config.yaml
dataset: "two synthetic voices taking turns or overlapping, over music, noise or silence"
win_length: 512
loss: "l1"
head_dim: 16
bias: "none"
parallel_block: false
num_experts: 16
layers: 16
adamw_lr_other_params: 0.0019
warmup_steps: 1680
adamw_weight_decay_other_params: 0
Rows from block 12 of a small masked spectrogram model, named by matrix and row number. Rows with one number within an expert belong to one neuron, the router's apart. Each number is 128 + 24 x the weight over its row's rms, rounded and kept within 0 to 255. All counts start at 0. Numbers have three digits each.
After each expert's rows are labels from the 100 clips, of 14976, where the router gives the expert most weight on average: "strongest on" is what is common among them; "band" is the frequency band that holds the peak. Only what is clearly more common there than usual is listed. The data: two synthetic voices taking turns or overlapping, over music, noise or silence. In brackets: how many of the 100.
# router: router (model.blocks.12.mlp.router.weight, 16x192, trained with AdamW), inputs 0-95
# up: expert up (model.blocks.12.mlp.up, 16x192x192), inputs 0-95
# down: expert down (model.blocks.12.mlp.down, 16x192x192, transposed), outputs 0-95

# expert 1
router.1:138131147110127139163121160123142140128130122130144110163150153145124128141136176120152118140093118168188120118128097140082151101128109119096144139138163101161092106139100113125125057112142123138128112159125104144156142099114119120197168122083128199157098157126136154124122121129110141147
up.0:155113077170121106096158124146142146128118147134142197123162102084149142133115140089112132171127149152142122129132171108076129120104134143161093101149100138149134210127192150156124159124131147106120123138117136135115114136160163106062122106128141098133110075117091111112140157122106142107
down.0:142143184117122120152121121071130144134128101169126105140175123136141138129134123116142110134118127164154140084166097135122117160115135118147135113147151143153123085095136126139116116136179140112088142137061100131121127125140148121103116110155096135119109165155098105145157141148120106117
up.1:136123104113148139092103102156171129084126106101129088122117129142138123132120113141139200154131143150119117103127136136142107127125159120117129107174155158182162119123112147121157145114136136129094119097125121104106159165122150191071137116131120089155103112151112177116131138111156127134
down.1:129085103158135108114095135118130125154138116146161135127106110110073138107153158144107147137148153133100142115129142139146130153111106183170138122106136100112118122150166134158172126160171135149162139099141107129117129112127124120162137174125139118117176094098135108116100137149133149212
up.2:115157132122110120147149132099113118075154099124135162112109116079103164186138154155161150101155147094136093160109126157072103154126097130067116120096126115118163088167100153184135105113124094089127105131166125099150121126136138109125127150092126105149122125121080125158118145108142149135
down.2:124091111154139111115088132134111128174115128128089069149137091118122124111150131144113130128119086145118147135128135125133122092102178141078162130136123118188128076102150097097142113135118088145131117125077109097113117099134162131121166117125131123134141161149118157113147121137140169109
up.3:132099118109122103141126115096121126180115171124165115116102123106129110135125130164125153099151111146153131086141127099154112117140137168154140140101110156124130127165136144126114114125096108153089100117066108154071140165142167099124168122111145136112137119144142151124112122114112144107
down.3:157115141141124153172130118125102144153118118165083138126117128129107169108129096124134113108100102102160112143085055097143124125109133101129159163161156063114123105142119135116126110120148127126125140104121140112182157156120086140092143113124129151129086145121142136120159128151117114127
up.4:140146142153115062128177099122158158122130139105152149124113122139106210133100158171141129130176121113085151132142163137105106135127175177075123101115134137117128158115164152130123142124112144112126135114171158090151105115127116145122115117157149114099111125100114104130127119102122135096
down.4:138156107141154166105140092126145137131137153169113142150172172120135133090146156150154108155125119170137123085119093129137165125165123101113159086170116120094119122145097099153115116166130105157159112149126092106104127148131143126126111092132111140136134137169119106109156062130108131101
up.5:143079163129086137132141110139161162136116102107130146112109130115122126136134142178105130117129116109116121164138151143159106127134116112109128093146124154103179114141131144145153166134128157129128111108164121150104121135155120134111150169126181066124168153090113132086129096132090178096
down.5:136152114146114178144121103128145142121119141142121090158146138118142132112170087151115121146081097146180125152138127140108134145145122087110133108140128135093123138104083098131125131132132166139116089184122147128132102146140135140114122132126101125147108172124097166138175116127126150049
up.6:130145082135143100159147114148090104106128125122107206110083150151137112120116110094102093100171121138105108107142120117087132163103086114096118115133131143126154124116142142147134115134120139090150131086132106118151079148137159104088117131108162158118119184106086113113120136156102147117
down.6:152148123135090073143090159125187122149125144118105124108123111089129147112156134118119091135183119137103094140125122108124121110120130142147127116123118138135179146104145134131143087140123107152149131157115174100149150119103072116121141158093140096145122143099094085147126131126152139155
strongest on: background: none (71)
band: 2000 to 4000 Hz (88)

# expert 0
router.0:140158162160104137142103134114108132147133142167111142109114161162137144108086116128099159142090099114132158111124130141147108093150170090108113132126140102124141097136095108172117159136113155132159157101126128130153122125093083132086126142130128123137155111162182148160124102127138150112
up.0:189105152123155106108103136106148120145172103103140174123083122121141169146102186112118118107170136124140147110143105107134084118130102149091112092087152129151104102141124084125133157128114122089139128184131127125146090163134143096114106144138177122119125137097153116149150145144153161109
down.0:121146092177111146142085119126149134112125083131124137135084146090109106117115050108122150114128113094140173100162092134124102103107091131129124141121121152129140167128122132110141089156126158102131127171153174156127145139122117142135120112117125142081123116059108127170085118105168137134
up.1:137102163126127157111119147099140119223158138165161122168117133112126127123120140081109134140130123157129068149105126156122140110133149139117109094093128124139080112113150127109112137109122157104128126102176137142119108073157121108115072078119164113172148119118161074115145153140119130100
down.1:133146138165157153143155110117185095122144126136129135170128091135130115121139081116127078158151129125125131089177106116130102147104104106166129120146114109151140105116116129132083161114092128157112140128090131078128138148120116145121059135145105118142101154147098167160175125168138171103
up.2:131120140115158119084111153162137145089170124163139149161100114100089156122121138158103081080111119134093103109127119163101119118137155168165115136145105112139162143146149133088133126124130098107157115100112086165125142144145130138185170125148113155143113143112077148108161186119148139128
down.2:122157105137148165141131129144152148133132153199121129136109129195121103098100137163091109121113153156118134111109111117138095126092132159094100130140131136149111107078126105113129090150121107091086170145126146120141120104169147125138116154118124116105130102129185145102133127131162075147
up.3:091117092161119132155136115164113110079154128112126101128141165117097160156150085153133143114136141134125182107113145139133103110149121139143139121168107141122177151141093168124109157125138110123077116139122084133134158143122148202109173128075170129096107137092115119133123106131102142129
down.3:141115120136123111114129127138145151107090132095151143108102124145116136123143179145131159114147119165131100164096132154132126096113124095152136123102179145139143137137110164142133092123120111098094111145147105115124142118140085151184137108131142125109106104134143151064106116106157125199
up.4:131137150095111103137127182105199142098113119137186107168155118134092137106101110111090160137149131117181143103114165131133119101130110113107139100168103156108134151115138128119119120082156146131097113137140109127142168120116127155157195151118116149101133125136147150095162146106119148113
down.4:152168121107145110117130142102062138155135140173083100110102107161138148094142124184100165104116166129068133130146170129160121088078139156129113087131143180075125086150137140126163115117170152111166123103128133110085123099156138161099086176125110135140137134134169118133106106101141110143
up.5:119129143067130118122115128088158107159173123148147093184121130112117135116141110125132139136149133175129115142078152139166160130124144163113104096084121125174143106144141090138122157094080145130143111137171096121121110122138160134110145096138137121141146129108170094105118163104119125109
down.5:105124130111123162152176119111101127142146114182115107143185092170113130123130151153126123065136109113146098127109109083154106152171099141135134127076175184116172105107079112122105122104146145113132134098121138138131130142139142132081067142096110136133126144137150133144168175139142107134
up.6:137159147106151165119154131133118127153114114176130130129110152133144119139128128113155088115170130132113136133101098142148102085122125153114134135054097158159098126166122107162123117114105170150134124117135086133103123165144111113117100154125109145117147128120160157101113136145130120112
down.6:123124137146126128143117098096099130154150086129151110099138154149108158138095085123127130085104122143127168113119130116140140170116148099139164095186124124113133121111134135097151166138178161121094104104134117110110148112138131100122106147117132080149111128109159123166157143120101178112
strongest on: background: everyday noise (69); thin (high-pass) (29)
band: 250 to 500 Hz (32); 0 to 250 Hz (30)

# expert 2
router.2:091131123139147138122140082151119096106117141120138169168154132100123129103111136154105096142124099138150102116132146116121135096113106146094082139114158121116120060128139093133124151152154078135135128145161066116175140106141145099151142144137114151142143128108095153119141159101109141126
up.0:152075152114160129118132133133102124122156137182140143136137162090112116162102169127129137127118138167091176149135122154132144152142123107121124119097153141150152163135126111139139171134081095122118123117131107143115164110171142096135164113083151167141144117137136097111119130120079129134
down.0:132127097091107150129178122168119139153136126117127101142139157161109125121096073125118131107137115086148119156097161156084128150140135169145130186155122170153107194119164150116125144139125091135156111117161123148126154141141124127124140066139126110115117105127116076131145102141098097111
up.1:147124170135134130125141129151142061140156161121153105088085133152163171098106180079127120103150101114160144146136126099163119076095144165113127137132128106129116116117142106152115122093145116153101102141153182168171127096160141161106113151082139098122170153152124131084107138154123134114
down.1:112103164117155132126166154156097104159095151130114144165137091162120146134160082160142096117129138111179158121092073131087128095121118155130115147114104178152134115122099122138137167126157152143188133151132159177123079151132108106112105120130140115129125129120159138130112099174108168130
up.2:106162181115149104138131165115138105089139096098124172142136119133110146129095158127125161122172097113104092141140152159124132149123109182074127116141110140145091132060119138132108115153138123096122100130182117117108124109149152146101168113100132143157172153114053155117122134105108139129
down.2:101088075138110133112130080132101087141151080111175171178134123120104124173092157124144093122127184133080100090115122157158124141123138151103159148114106116140156144126140164150147128132169144114103085141131124086133168107098169135132116146163086156122086123139156120143124077119153111098
up.3:103105112124129119148088151171122129032124137134160108164112130133133083105170159166131167120131092116144104117145097162101134104137096199113126163117120125123118087140131150111120115097101137151108126126131150115120115159149152154184143144162186144145142129126144105111100121100140151100
down.3:172141138082148116166127069121092096097087099134128111101130122118141124113164079146117140161103122105106105131119092144097146126148158128126133147108107134107160093117106146135126099138175147135121154097138050111126157136115145169114121139147166089140151131166118104131114114134105129075
up.4:105132142104146114116106141125134108123133134095126147096090086145128108155129113116128122139090090159128140101144114148150082103164165150098126117081191121154078119114108110151143160091110106144127114152130162131129132097137118144146145132146174108148072166125100135124089126083140138114
down.4:156123100103144126112148136142100137095091159109096128136123165132134173108136094126083152114182119125127159113130135144071143111075112139122146089130172108126123163109140129171162114099129106090130171119147108163109145130139128150121136133139162093072130141091160101144089123102133185121
up.5:162111137119119123145120142078156069119132115121200167091112094143096158130133130166099081135124123151162158114102112119166115122141093173145150158100128130162102124135109126132142122129144127170130111102084132120154141127143132108161132131136156146164093123113189156113140163135145176124
down.5:128120144117176123117110110130124116131138118119120081157155120148122176099120139128178154122107160172136110103166143120098106153119154086080100171183160101142155161117100162102129124074137143142158123148138122111131128094119114140140120126126116144101110147141104130170173113116101135131
up.6:153134176087119093117133162164154054163164127136158136121127157119160149166125159145106151164147179142110135107120115125120139116137108110131153128146117141165118130152116155105075112119122137076115095081197148149106097136163147158123133135143135180122136163153125128103135135157123153135
down.6:090080117082129154108151148135121131123149138146141102120173127118163154123133120115101102147116107118145091129132143144088119108114169117151129113149130113157137110132118132094130140104125153113099111144130098172140111128159118125168131106124141111136121118159098150131156122138115147049
strongest on: music (85); second voice: none (58)
band: 250 to 500 Hz (42)

# expert 11
router.11:161167109129135099162146161097186136154135161107125116141156108140137115101117100107127128148140139133111213136128155131198150130146140168091114115109103153151094110102138088104131088118133121159160114129134099114119152095144112126151129134183115134117115120151130126104144135160134121118
up.0:101123170122138118091137146163132145103155148116070140127115125144132142149139132168146172131162108094065113109130117135124160142125140136078098098184086126134136120151190159081122099138125157150116101125151117154127117137123153112135085144107153103082145139129082139110143136132091143100
down.0:112112125112152138131107124106120145124103150090119125153168138135134145145057103152133074153096146142159113132092152138136104102093146139123137110115148117131103110146133141135173158093206119143133166121119138125129130124158121155143185140149143150116172114124110167125132132142127121141
up.1:131093107162099089147145142144120130095159145147138156135110109115129113111091142163099147158138129113107108080154118119116146169159110129167145111142140099113159130200156130128109126115135060119126110127127105187142135118159149133130085181126127168115118145105142131110128129124111129116
down.1:128115076128143112096154130067143130167129141127088114147131120159146121099124101141109133169108140138185155092135120171113098163125136131143160089130100106110104127133126104141088120109114052145125112112127088156104151103126111118105128152177125140107155127130154140152130124145150109087
up.2:081099178114110104068123143119116129159117156124125155140104142126155089119118148122131119094175087135108111122164111124119094095154112129139136118104108074131096125139164131151120120105112145096143116146135152147078112171136088139092160134118134095150127118124132123116134128139133143138
down.2:119145134121163158170119135132132112177135143148133105133118085113128088118149104105157146125099094154141082115161110138121137149128132145132130146122104121125120130102114167119128124131149130096123141135131152148156133124104092139113085099150121118122154072145078152122152142091167101099
up.3:124114095143145149124138109136183166106107114133119172112092138090101139136158133146125151130116150107197103133092150161109124103156182102071105153164112112119175154150179107170129125132103118095145119128180107121135112110140127142173127131124121154110098127098116113098125111119132133115
down.3:099131051095101146129135084116124157072135128110129141146111146092100101085120142165136131139183131140154087123154114119082138103153126120129166104082105119131160119127121108188093109130083115112134120095155110088137132131114110147092146133104131157163192135162114137127116139155111150097
up.4:135087041129132143147146127177127150164132127124134139160161152095146112119125144120136144151124148120136085148138119146094141174144106101155131128124137117116207116124178195114139141136135122143102112181100134136139134174114125111136132128121164135133125092129103141119116088087129117126
down.4:131110089130121104139139117084090103149105120124138179089098153112111135144118143109141122128118149136176101090095139142149098106087145172159106118105122091165116119144130140148125113111135139106097136143144112130110132099174102130139120113104123156098110107136167129139167164160153132162
up.5:147086135086154137082148120149154128152161153145142072114162111196123178110120149093138142146125076130118116113127156124112123101139150128098104093133168136140116136088132142140106130133117143142164115109111120130100123124127115114083135092136129118086117124114101149110111114122120140124
down.5:169119119108119135119102131112124125102166117123125125079108118145122113122154105164143151122129129109119123136166093104123136149104096113082131150128093164156163130162146133083121112125123125109098172105154144166167111145125147130131121147091101123161142091137155133092115122120135174149
up.6:123110123114105129153116132146123154155094157133138168111097201112128130162147126095141173113148106124160112122133118131103136116099091143150169091144094079105166106117123123167079160110099105105106099138136145118129103181162146140115111113110151099137094164106086103113135137108125146101
down.6:100109099157099164145134114119086119188149116141090132147144154165109165141171109073118148189083162140142149114122123150097097146142147116113163127154143139135099139165117134121112115094122109139138140125129122133119131116128091074143139109167098129124114140145145106116145140118145120079
strongest on: second voice: none (70); background: none (70)
band: 1000 to 2000 Hz (40)

# expert 3
router.3:143102121144101098117151111102087153159120144105117124097129116116158163159153133119128148162158152105141142144123129150072128146136128175078128095130097133146167161120129175121130125109144139106143140059150142162152150188132126152100163129163131125107187144117078132123117098137140109131
up.0:107142142165122097152135125121097144143167136115151086128132117106143141138115182122137127103126116129094165098127113158184120128115142121138134135107070109115086125117135079117128130126128186121129090135121083147141121108134139112158150158137148130114152100124148090137130133157096112121
down.0:131121092121121155142097143121145143095085117106139146114106169102120138130133052130117162097129162104081139097138106146105125196114092166149142122138176151116132110146162148122150117195142119155157120128102127124093159120116118154117074108130136133138169106120083144138134130156165118158
up.1:161131080119169152147162171184151142139159146134095108127206119110115152114124158123129128118124152170153153143159131102106148150108094149119145112101149114153113113102156183125139160137172137132121107124125117107111100134133126130101130104118129140096117150125080183118136199151144147112
down.1:168093159103117106112104104113105155110131095126125147120112140147137109117101108096159131108113133112122106119133097161105091129128150122141106184146149129140091160147146123107180181161126145131129143083133129111143117156129113108187159105132131122108128115122150085128143110107115139173
up.2:101141103161162152115128184121127132121137108120156094127139097158126067123103110160124143128137153121087130113108132143139103111120094052155108162176120112118099103151150110120152127129136176122104095172145156115116142145135160120174087138131107125118133122150110147150139156132148132131
down.2:142167129108099162106120131115162126174153150153168133158084144168137160152104162150134135111132147141112146143149116166127158113133112125149091125087124149129123090101143135151090143103142156135110124113138124138096155139093186089107131140115120132119110145078122128108088122102142129165
up.3:142090171134083135144076169107144106081122122112135119072125176139123108143103194149125164117171143108145094105155061124121094152134126123114135164132175104099064146137143143165154107141145155147115108105116113107122116124127126091132078130134112156134143101116161092118139111135087140111
down.3:120135141152114096116113121123121105124122123092121143109118137102101161149144088095127110095154165158083147126142112106161132143134136135112161117101107126131137114148159119151107082147152108116129130102130133101140180090179128096116139150153138118131106116126143160124091119139113142153
up.4:144139066138123115101114079175154138135177121108131096131089102112146112123165119089105141179115136136113097125155105115166149136135126130145097127133140082115149138173109166127088133123158124148128118144122137140110099141135204101118079126101129112150138143152108107107155077109170135145
down.4:076204086088097142101152161130156145125130130139098118182115121135119161122118119129164100133100153134128098137128119127078104166105107071123123112107100144131150122125096136149111134149067149144130162101115136147122105095116142158108116095124116126108114126106086172115156151125151121117
up.5:125158136093132147125115145087125061107152072119145123141153155134076152158162184119140127121144129094103128132116166136124103139136128131133130087170104152098183159098099154084107114118138124111112137113145112130134141132113184120140148116137136112152122130134147156113122108120103143114
down.5:123127137141090101167138146161090198101131095122156131100088143109127085081123088138090125158164112139187170141123121100149154119125136129159135119097126143143084137138150115117143140132113086124119126167128115119139161095098177113160139147086142147111080132103100123116094154121156119150
up.6:120130210114078123157119158124106108082168129115102089133101147099127109159120101109143133083153098117169125156111149104121152134136142134058129108115159127127121109097147097096112160121139108140139136103132148110177123081119095096134134145095147130142165132112189133129096134126124138126
down.6:130131130126127118114129147186131102074157068155113134128141081092116101132100126149117131112149130129135147114160147152125090139125136154172138094072114142131107169163126140166137122124144116153107152169110102112159127165137142138145119103103149155123158131166115161137167151112128154139
strongest on: background: none (70)
band: 1000 to 2000 Hz (55)

# expert 10
router.10:138114125151130123082123147143131159096128118111114144110080147111136132145120161149112147131139122120128089085146051141157132120152146127114139125139141118071084174084105127131136156149126108135119105079138054097100106136133103179180166140147125119149156128140128126113119114127112162121
up.0:126172103118115111141168119108146154126133150127130125117140100143145171099112135126116124115151136154126155176122152119151136147168169138106136118079182114157121131169140092140137141096115111149108129147124126133148108107138147110097132109110182097158085157108092165123118123114108124122
down.0:112094118096118130092161159146147166117121170153104174141122111173134131151109133111123167150156134108133143124130133146113120132132123140175181141151136130143135135066111162132133078133106141146104114153100200124116128148144105140134140156076127124098140129106182126156086140119132144142
up.1:143095116169123133125130109145142109139103136145157154153128115108132126131131155103122124128162075159127143112159141150092116157117131117128107112157147079132097115146094158115098130071118127108126125176122128157123117147139172106128137134080148101137137163116090149114135125104099153100
down.1:074131116158171150119157129140162114079147110161141097109164137120145165104147169129124119179111122153112100128116111155135153109151154130168149114141140131093125082155147114071099141138155101157127124128117065098106158107131107120149155109107148131173092112121168134128154138085105101102
up.2:150107125124112102104131149134141118183115167131171107108122132121159132146150135129117109122068134147120095159088103115141154125109114125164145147100147095156130171167113155130120120087115161085152120109161167135111129188146092088139106119134145158163155147138113102113173144091133111118
down.2:157131141163129113133177104134099161077115075100142163111161115175116126135128169103115152151156145125134110129151116146131089144138103136166100143140150130126059104088121124150127106139166130168111118155088086114123117090153131125102102135088125107086143133188094150128144133137133121120
up.3:135141143139139137133187149137091148158143106121137123186167159121138135171118146168161126124046136146123107112083117135108116153126092168108113113107148109120092129158150161075125117126124135080096132154114116106139167161129091146110134112147150134108106146127152157124123160127111133150
down.3:136180101136127102148132126085152094139151111110178186131124148111101090106075081106077114095127095131114110121144152116156140116114154121132124146095118144109142110125152120152117148135168133163129139094139091130139114089120140104128078114143135186126128088136120127125089157104111134162
up.4:119102076125123082133139086138167094136104151089150152132128139141094130130134092104127101143160141142118086122158162165155132139123142160115129104151139142126190117097124076111126135127118123118114132098108086107089122148127149115129131144127125178116099150154121180115147166089127147126
down.4:149098125098117142167101122144146127128115139130113153152082124122148147121141126123154096136097081093138120087110086126097129136125135095150137131108113148123148119150134157141135113147101166140123151123134159189137108129141138106152167137108129065124118117140086090165128098150133106146
up.5:149119165094116117083131122125158129125172110140122123135107099162142121108097114099133133154086123136101129091137154101118185137146097127175149130103083094180119194148124149107145115114111178115163138111138149139202146117112148105129110137155116125090116128113123108131131091174099133130
down.5:140138129150114130134135115114102124114146112129160154150211149100123111109179139123097123109127099134130091160159152146118139118136147130120115163170154123087120109133134114179121095141138093132139100141147116129133141090114123127153141107146128181117176151133115184121120143078175136122
up.6:107167126120109139153120130139121122091111087143152145113170171143114106148093115128114136161153131156124112090128162109127138175144126110102142121148144099158211139122129104119142111122159104126122136136095114094161149147134142089118092186093130087157141109114105156127127094131094113141
down.6:096109106131142131093130111100132082163132144161149163097129139124099114153168159120139097117186116126130118087091127123141108146113149130154128139116112099136124125149108133133119117128123117157127121135109174112119108119134131085162145123075145134119085114118109102153126124144100116172
strongest on: background: none (72); quiet level (61); first voice: high voice (59)
band: 250 to 500 Hz (56); 500 to 1000 Hz (42)

# expert 13
router.13:155134120100155140141140111106139134120133129154111122131129142136137151137135082127146096103144123142097141108116104117159152136137152116186115136104176150123097196146144100108129109133097142108151141147126083077204150072134137111094105094124123092091084088129152123125126109151122147108
up.0:099140130101139143116144119126117146104139121090130115141112105123101162081149088143153113110154118118113062105171106143128113122133117172112110104125131128151173139104093164136115105120106099104108144103162075149152100149129121140159182102108148090110118138122094128104160128127110153142
down.0:111117123153140140155106117096133086119118111165149166120151137121105092139163145079123077119102086141132115111127152111118153116155143164161133100125177169110067124124132125158172145096120144170153124118092162073119165117106092094084110163148165120102157126129114140149099099094107114112
up.1:153106105101116128110130129105125131146136138116152107158114167090085108117136078145144091098127138172130149119152169138075104117119102103138142124148130100137140103119103157132113100144160085116129126130160136140153167184118152110136132127112116114139158150160100134125143117149109136121
down.1:119147108160119082096119130159115151127108093083151109140110081109089135116082149111103177147153127188129148128069164116159123137113172131139106110106125127155164122128124164160142135109170103127126132131121142130111133144116134135139171131145144140132151094154133128106095147118123134202
up.2:117143155118118107106162161184125149097149098101127119144129074127091087158125118135122139118158114087139109144133120177100127146149087049102158122121125091144134116134147131139114072110131141159124112119141135100172111139102132141189127156092122155150171174141133124125122118119133136100
down.2:143159125122127148150125111116113160093132098129103137104154132130172111079123182107169097097085116106196104128155139147087131165117144134084143157145147125116134154145080152111116087116150126104149134134126149137132141140085135138114128109141134157118126115130086117142187121138111127104
up.3:105117133183146100120128120125162124080161129107128143128150101111131148130117149104122127147138140098128068144140156122073137141130107105089109097125103160107151100122154181146128143138172102089100135126167109117133134161100104192113130163135124128123180133164157117115136147105102111124
down.3:126110102160119131112147149141117114110081137104157148141086145161155128133114169113105148128152149133090137132137137164188170121099121150104122132130116080133109186125102110151147103140130144150134144117137136119092141139106128128147155113094170144119111136103135113085097128073126149217
up.4:183104125123134127166143143146132125169122142136139164134171154117152121149178179114128124123145115175074171118125152121159129100137148162129114132124165125111093133172143144090121143116150111122149111175132133151113151107146155148162142090108157167132119118147105097113149116128171156091
down.4:101127122162125186134123135133082150092125140140146140105169147160114098104107065110112096147109151104126095148179079147141127138116111108180176088106129158153134123127097115116099117126125104117088113087128138129096110166118118160120141143135096107133124141113154141101135078119114123113
up.5:161124142099104098117141143153132121053140107143127123124146164105123152175112137173110147145163131136135074113122140144110141141137098172110139127130149124158162126097093104135091122118197123128117136166123109118179101121139138078105117150136164162108163137103135135115087125105098130115
down.5:118151108182102159141101109159166166125110135142114154178160086169141099165129190109115095167121119114126108110144144105145123129177118106117128101145118111121105092120116090113158164143112109141127144110153112076123134149151132148131120126139110106126155075109100148127131113154134171146
up.6:162112170091090131145141130132099079087130145128143182109119171131072126127124103154119148135151089122108064130123155119122150175107136151186111103130116092126145163122166116115121131127128103081172106135119131131130104128141167126120145120101135110118143131110105120121131106141121127145
down.6:120109134099164088099128114122095111158124144130179133126110092123119138133125124112104126144090114154145110154087184142146119136138174105112128122159147116140094112113098170130114123132112118128125109114131121116111128106116128109095113132147103166135121167101172121147079126132160157136
strongest on: child-like voice (85); first voice: child-like voice (85); quiet level (63)
band: 500 to 1000 Hz (46); 250 to 500 Hz (46)

# expert 7
router.7:065109149140123151099126110088150168118142135119147093129100076115146145124116146130146139159172127097187119137122169131075092115155162128099122131112089177132149128197116155138155132129140110106148139111124170118114107138131122156109060144118143155125141152110093146106123128105135148130
up.0:179104175137122135152152112123126135122132142134153151135101123119129130084171135079118079141192149151092138092164109132072169091158145131123155146173139122129133145120141135129120129127128122108140136124139115124174139112140132129117134139158154137110119159158170068118152121130099154120
down.0:095104122135123117110114095154123104098099116102116143173092097133129100137151151135116115151127179086170113174159100102105113188153133132124105100126132088146152067123136127130129156120111131152101131137095083151115134145104134080116115090078138125152170140132152130132130141102134132141
up.1:107127131100103115134131135119084177130138148147154136133102083114113148105141152109092149108150130121113061118130123135119120149147116140116120129144119129133183123125116155104120111119127126151131139143177115163135091140166177132161130098134135116122101105108160128108118093123090159104
down.1:115102115121175127140113160133158129155142118181124110144118155117084135127125114143140143129162132088121145114118118121155136136080111105150086103135118113093099132125135146086123115170112142123153141110153119159064115164177128100134125145102081157135171117127086124138120142152112106081
up.2:173111144099123102145151150117125133176148156137136085128163148124114129159117109156138108108066154138118125163114151145194136159128110138124150127079132142139121117103134150114110163144108118155131117137123084149091176139148150084103169112144152114163090126101131094097129136123121117111
down.2:118110113100135142124089120117129120123147112123108084104139140146152118109115095122095138151116080143133112122109135100101117134167170143105153155112106123116121110139115095117098155067112106142132104132140148132144112139141129142115088138149085144113134158158081174164142122125115133037
up.3:101128124125163148087131130135151134103102100123144140148116136097128116126130117154112153096169134130139147045134121153120125116145166123136147104148126128120207109118170105145100141122143106125086136137156121086137111148120141137118170133113117084086127132120145146114133135114145163097
down.3:181115157171103106136149135094108129102173144186116128116125166119169111102149108081128110149079161175106108127117111116111096135120172161077115126145107126105090100133126137087118156169162111143115117134114110150108120147129134134121143102111097137128158150128151112105117149106062118130
up.4:097069125198116129148153128203153126130129091100140099115121109161163099146114126126120148133067088169080155112185103119142105156154130138126150092124137121149088165096129145117122132102121122154132134107092132146140164136097133128123109100164143135143116153086150182111104139106137126138
down.4:149135107108146107118112098120162120083168142141153167131138126128119140154113106136138119138174149135147141132100134099111096111131144122121111150136083131107155158170137099088112083164101126101149118134136111127114160118170124174192137169130112082127102109164094114104092139092144142096
up.5:167126129125072104144174152196127134116132136109143191150114104107147140127157141107140119166121130108127095145134180144091128168113150088139134105106136143108130166162102138089128140098132163105110125213138143174136096139132135108160114138124122177153105175117109105144145109114093141160
down.5:097156154130165123104123099108123125135125166127135125127120124148123104097149125157073142067108162148132157114152089106137152153116111148108096125111147146124079088068132104170126107106124136129160158093169080115143103158108149142102130184131149124146123089145143151131129152116174172111
up.6:101107107110140117139105109124133184111133101124096140125105083123116095149163172144133096115131138164114126116188103106079141140141114111130163117126129095117162111130157128106122122122103092159141123140130121122104130156157155105135088124156157128130114112121129128111179116101124178119
down.6:126142166116143139100139137137148110165123121163106081147156139115118148139140130150102133175157169072127143155140121102132154130093163128112097098144136145112103128123166137102131114127110169140138125121136125127087104141187149114119131132114110140169129135155089114158129148165095109055
strongest on: child-like voice (79); first voice: child-like voice (77); quiet level (68)
band: 0 to 250 Hz (96)